A small spectrogram enhancement model, trained from scratch.
Model: log mel input, norm batchnorm, activation silu, widths [64, 128, 256, 256].
Training: soap at rate 0.004, 4000 steps, batches of 128.
Rows from block 15 of a small spectrogram enhancement model, named by matrix and row number. Rows with one number belong to one channel. Each number is 200 + 30 x the weight over its row's rms, rounded and kept within 0 to 999. All counts start at 0.
Before each channel's rows are labels from the 100 clips, of 14976, where the channel reaches its highest value: "strongest on" is what is common among them. Only what is clearly more common there than usual is listed. The data: notes from a synthesiser with random patches.
# convs1: first pointwise conv (model.decb.1.1.convs.1.weight, 128x128x1x1), inputs 0-63
# convs3: second pointwise conv (model.decb.1.1.convs.3.weight, 128x128x1x1, transposed), outputs 0-63

strongest on: gate; drive; noise
convs1.118,202,166,210,236,194,229,209,150,178,193,129,215,189,202,262,195,149,205,178,167,259,177,236,195,179,219,202,195,210,177,199,249,197,223,223,197,211,138,189,184,167,185,212,178,171,190,143,220,218,182,154,205,203,162,129,185,192,207,165,233,200,163,157,218
convs3.118,195,172,195,192,236,201,174,199,222,158,171,177,252,140,241,142,160,174,204,200,200,245,176,210,193,226,211,167,146,223,206,225,191,257,166,215,156,198,213,198,190,175,214,200,235,169,235,181,168,228,187,159,111,180,148,169,224,185,219,204,192,243,182,147

strongest on: triangle
convs1.23,200,198,216,197,167,206,209,194,167,197,178,166,196,216,166,276,183,189,173,206,137,251,190,195,150,176,213,176,208,168,185,208,213,256,207,193,187,170,257,219,228,218,240,180,220,225,190,189,186,229,177,206,189,235,244,175,167,98,164,191,200,230,192,195
convs3.23,244,180,176,225,208,158,161,191,194,240,172,216,225,177,168,185,200,176,187,219,205,175,200,153,208,176,172,219,190,174,168,239,188,243,229,181,175,210,180,191,167,211,210,190,231,168,180,205,188,179,245,227,201,181,206,277,206,180,170,176,149,220,188,202

strongest on: triangle
convs1.83,189,231,151,196,192,194,179,196,196,191,188,173,213,164,218,204,180,176,160,154,218,230,177,230,244,191,193,170,186,157,228,153,114,225,194,185,206,208,165,100,211,216,205,157,185,212,204,235,189,184,233,201,236,190,217,203,145,190,229,167,160,211,121,236
convs3.83,229,134,241,176,256,181,196,189,198,280,216,197,204,152,206,204,221,216,167,264,200,184,185,214,106,211,191,182,228,224,228,172,189,219,151,229,170,209,198,217,201,200,199,242,266,214,239,212,178,205,248,198,187,213,221,260,223,217,180,191,227,225,183,159

strongest on: gate; drive
convs1.72,212,241,207,220,218,204,197,198,198,213,180,165,236,172,186,200,132,216,195,229,161,258,168,205,208,205,212,196,183,236,230,221,191,221,190,167,245,212,164,187,207,225,200,205,221,260,179,169,190,172,152,257,215,221,244,227,210,194,238,152,151,231,201,221
convs3.72,196,219,202,185,197,233,166,153,222,212,237,205,177,141,220,165,178,206,275,184,209,193,164,201,247,193,191,234,180,229,202,177,236,159,217,193,236,214,165,190,212,156,213,192,223,160,149,191,168,178,199,161,216,232,200,207,204,201,142,181,245,243,208,249

strongest on: gate
convs1.107,205,199,233,221,184,229,239,188,237,188,135,179,182,203,248,200,194,174,181,209,199,215,217,216,157,201,215,196,211,170,225,237,260,236,189,212,169,224,203,242,209,185,225,209,156,176,234,163,288,209,198,162,226,206,165,185,228,186,205,215,232,223,235,198
convs3.107,192,244,196,213,200,161,264,190,194,184,132,208,173,244,209,189,161,178,161,199,193,189,168,192,194,211,163,228,221,215,174,182,221,210,195,168,188,136,152,237,234,221,145,142,214,200,125,226,265,155,189,204,210,215,262,246,246,183,257,218,194,150,180,199

strongest on: drive; pluck
convs1.42,220,214,187,204,185,247,227,171,178,236,175,227,208,159,185,139,236,207,169,196,193,142,234,185,222,188,158,262,245,204,213,191,165,188,154,177,164,196,174,226,174,181,203,239,219,277,181,224,209,184,268,226,151,177,210,212,229,204,237,199,172,169,137,164
convs3.42,232,203,186,211,188,190,171,198,181,223,232,193,167,222,174,173,233,189,214,206,232,217,178,171,174,159,220,210,212,214,225,227,222,204,217,232,201,217,176,208,185,265,242,201,214,258,267,224,204,185,184,156,154,211,194,181,202,291,212,193,215,216,250,198

strongest on: triangle
convs1.35,180,190,131,202,220,197,244,214,217,133,175,191,178,225,168,139,199,210,165,168,205,196,243,154,164,200,209,201,166,187,179,223,185,222,272,181,220,190,168,246,192,155,246,217,190,203,169,226,219,181,174,193,147,169,233,201,227,145,183,200,203,136,210,221
convs3.35,184,208,254,196,238,191,179,211,212,193,253,181,212,202,183,174,224,198,190,195,276,118,183,171,134,226,236,207,173,179,224,145,147,224,212,185,173,249,200,223,213,204,190,182,209,210,202,205,178,195,174,211,187,151,236,160,254,233,195,205,207,237,184,210

strongest on: pluck; triangle
convs1.92,233,151,206,190,180,195,193,215,235,191,207,247,162,193,211,179,219,230,229,198,220,195,220,178,127,175,226,250,223,177,235,232,173,219,173,157,231,201,241,209,171,190,214,163,152,221,235,176,165,182,277,193,187,198,223,175,209,163,202,201,221,179,248,179
convs3.92,268,171,182,194,183,181,197,184,227,162,200,172,185,174,254,191,204,171,192,194,216,221,182,235,212,198,212,204,163,221,195,179,249,201,263,234,166,195,187,207,220,150,159,182,159,162,213,186,223,218,142,175,207,178,164,207,213,170,186,158,281,214,177,186

strongest on: drive
convs1.96,215,261,177,219,232,194,179,191,192,204,248,231,191,181,189,210,182,188,225,188,232,252,202,178,170,254,195,179,220,189,241,217,197,169,229,234,173,195,150,207,171,203,147,202,176,224,268,150,204,188,166,203,185,181,161,201,152,177,259,181,198,236,150,214
convs3.96,234,188,154,241,229,155,195,230,252,164,205,167,220,168,175,201,183,216,180,223,173,175,242,172,143,213,239,175,206,136,250,196,204,130,194,239,212,208,240,199,192,251,177,218,211,191,174,192,197,254,219,199,191,191,182,233,187,175,151,185,224,208,236,178

strongest on: triangle
convs1.104,178,182,161,250,220,143,223,191,186,172,169,238,166,168,225,186,165,184,205,179,190,176,206,214,221,208,238,167,208,185,179,193,241,216,208,175,168,170,226,134,225,224,101,214,218,178,223,175,177,229,213,135,237,179,204,161,205,249,225,167,212,223,196,201
convs3.104,179,199,250,210,182,192,195,236,213,173,149,144,194,197,205,203,235,177,242,203,228,204,175,185,250,213,214,229,174,170,171,224,189,214,215,228,176,205,237,213,202,216,206,177,167,187,109,206,245,226,147,231,169,177,185,196,162,174,221,192,151,155,234,173

strongest on: gate
convs1.43,181,150,193,221,195,225,209,196,167,256,171,193,191,188,250,200,151,225,205,153,235,180,243,170,222,200,211,270,202,206,220,203,154,206,192,153,221,209,167,187,240,218,194,146,211,173,154,190,211,156,220,199,190,188,207,166,172,219,188,264,182,229,232,194
convs3.43,192,190,197,218,231,189,217,222,175,176,208,170,243,185,210,167,160,184,241,202,254,238,220,217,197,231,268,183,211,203,210,172,263,192,193,258,208,136,176,174,272,217,190,203,203,264,237,181,209,213,186,218,195,162,185,173,171,191,181,201,257,160,247,195

strongest on: gate
convs1.53,229,218,211,170,226,223,201,172,189,257,200,192,189,165,250,185,216,194,178,235,171,187,253,180,200,204,162,208,184,175,159,192,187,171,206,226,170,204,199,180,171,207,164,208,213,222,197,215,273,196,186,154,223,202,226,159,201,239,172,219,195,183,212,169
convs3.53,175,231,208,171,191,202,212,297,249,166,166,206,219,253,238,206,142,169,166,161,199,239,193,185,205,205,143,170,209,158,190,247,176,181,205,193,181,169,220,175,176,195,203,139,187,159,192,176,162,211,185,149,198,241,192,155,229,204,164,136,220,221,178,198

strongest on: drive
convs1.111,186,204,175,213,180,247,142,161,188,210,180,213,198,229,197,109,251,200,243,221,151,177,219,192,203,180,185,222,250,206,223,216,208,234,205,253,176,140,151,194,226,193,167,176,180,200,184,183,202,236,268,234,171,169,186,212,279,172,174,199,194,182,242,217
convs3.111,172,224,252,184,221,211,175,257,188,202,157,193,221,211,182,183,179,206,300,177,227,201,256,230,247,277,233,210,187,210,188,200,183,218,222,198,259,235,224,196,182,223,222,143,174,247,160,231,221,224,193,215,226,227,174,209,207,195,207,237,156,193,249,258

strongest on: pluck; drive
convs1.28,181,186,241,228,147,206,181,189,196,206,206,244,224,192,166,109,218,232,209,207,197,159,164,212,224,210,154,209,213,163,220,207,180,168,245,162,216,351,171,236,176,199,209,236,261,178,181,196,188,189,221,177,231,157,229,208,214,208,222,208,206,207,211,188
convs3.28,254,181,226,174,200,214,220,206,195,214,201,161,165,182,161,219,212,242,241,195,184,210,183,180,231,185,208,172,207,216,231,142,232,217,212,229,224,186,223,193,165,191,204,191,207,172,206,192,214,192,251,173,153,213,168,215,184,247,165,191,177,189,210,105

strongest on: gate; triangle
convs1.54,241,211,152,235,228,225,225,204,218,196,230,185,190,201,208,149,267,220,227,239,163,266,197,224,193,217,217,177,223,190,151,182,161,183,216,183,247,242,207,224,140,224,186,227,135,255,247,241,202,198,185,232,214,222,207,220,166,253,173,193,198,214,137,180
convs3.54,129,174,198,146,224,268,187,191,196,159,223,197,205,202,204,219,291,132,187,213,234,242,189,183,178,193,210,220,184,209,213,185,192,237,188,182,153,207,183,241,221,198,204,216,193,246,237,229,215,214,164,207,204,275,185,254,240,168,168,205,158,227,200,155

strongest on: pluck; triangle
convs1.36,211,245,257,216,197,157,200,170,251,197,221,195,219,163,195,144,215,188,210,186,171,158,179,207,164,235,205,213,221,267,157,195,187,192,191,206,201,211,231,181,226,150,256,237,209,175,249,214,191,146,201,189,219,203,179,210,173,199,210,199,234,173,189,162
convs3.36,201,212,204,165,134,207,193,258,147,158,155,172,201,170,179,179,209,188,232,223,189,205,178,206,217,222,232,167,185,245,173,194,175,197,178,184,171,186,151,207,221,222,156,246,209,152,175,186,209,215,186,222,195,207,195,192,150,220,196,174,172,283,205,161

strongest on: drive; pad; noise
convs1.82,166,224,249,191,189,211,218,227,202,288,220,214,139,186,273,215,193,217,223,226,223,261,173,216,205,179,198,208,196,214,222,201,194,227,189,159,180,213,165,191,154,192,185,222,213,187,189,195,177,220,209,209,167,218,178,230,217,192,186,160,131,199,232,207
convs3.82,196,200,183,186,204,213,263,216,148,208,253,165,145,175,210,199,212,218,184,143,187,228,217,224,212,212,146,213,211,212,187,188,243,199,178,243,182,133,210,199,194,210,192,176,131,226,152,209,216,215,198,223,201,214,252,170,177,212,251,226,256,229,236,231

strongest on: gate
convs1.46,164,193,213,276,163,179,220,238,178,206,194,174,158,200,253,202,216,186,180,197,211,176,196,181,148,192,201,231,238,173,219,106,183,212,161,211,203,170,223,209,260,246,209,233,160,179,211,202,214,235,210,224,201,217,233,181,161,212,216,209,141,205,112,155
convs3.46,254,160,154,210,186,205,226,179,250,178,142,204,185,197,217,182,172,192,195,249,208,207,176,175,170,241,221,228,242,211,195,186,147,221,187,206,204,126,231,136,196,224,227,195,176,216,183,184,200,198,189,216,134,169,222,193,173,203,178,249,220,228,146,200

strongest on: pad; drive
convs1.12,148,208,198,204,170,202,229,180,228,208,221,171,212,192,134,198,181,205,236,184,225,220,136,176,169,184,250,178,206,203,131,179,195,181,187,225,216,205,171,245,188,201,239,154,187,214,208,162,186,181,161,263,145,180,204,173,172,218,224,243,211,214,207,194
convs3.12,184,187,157,235,194,202,212,158,217,183,231,198,204,221,185,156,261,217,176,225,237,227,208,205,211,213,270,222,232,231,229,211,210,232,200,201,262,192,155,230,204,225,218,179,205,229,209,197,200,178,239,242,219,172,174,226,245,203,194,233,238,206,183,159

strongest on: triangle; pitch class: A
convs1.62,168,143,183,166,218,174,226,198,186,259,179,215,191,201,183,164,235,194,228,174,226,240,217,160,176,165,165,184,210,175,207,158,191,230,190,188,230,232,196,263,181,142,285,217,195,198,207,198,192,190,222,215,170,273,201,175,233,163,204,238,213,131,191,204
convs3.62,162,242,223,145,219,188,199,199,181,122,212,209,202,236,228,199,185,197,226,197,171,187,191,169,214,189,184,259,228,196,238,181,153,210,189,185,189,181,228,212,187,236,148,236,196,191,126,221,231,233,189,177,142,150,224,205,201,174,240,256,181,161,205,135

strongest on: pluck
convs1.58,212,198,181,210,216,200,221,169,142,191,214,238,195,175,173,184,213,216,232,201,178,203,201,181,161,196,175,125,201,144,225,207,207,169,222,182,244,109,235,212,175,220,182,192,228,208,256,192,212,207,230,212,197,174,130,185,184,141,234,161,216,218,152,164
convs3.58,224,156,205,202,239,203,207,168,160,235,224,200,224,191,175,211,199,203,216,198,180,229,217,225,221,209,211,179,182,153,197,185,194,169,194,179,217,235,170,200,178,225,219,215,182,181,226,186,221,200,204,252,212,204,199,138,218,263,238,199,178,140,264,194

strongest on: pluck; bass register
convs1.4,218,166,243,202,178,175,231,196,213,250,218,216,217,168,210,175,175,162,234,189,164,151,162,242,203,207,164,221,241,159,207,223,243,222,187,178,169,198,200,186,199,200,235,222,221,182,176,162,183,163,182,161,209,190,209,189,221,151,210,138,213,196,222,184
convs3.4,169,227,221,213,230,165,202,167,197,149,167,223,213,199,177,212,168,176,243,210,244,193,229,167,214,150,230,193,224,205,206,190,262,197,140,201,234,174,182,218,227,207,197,182,264,151,209,226,146,238,199,211,218,252,212,236,194,220,187,168,184,217,177,201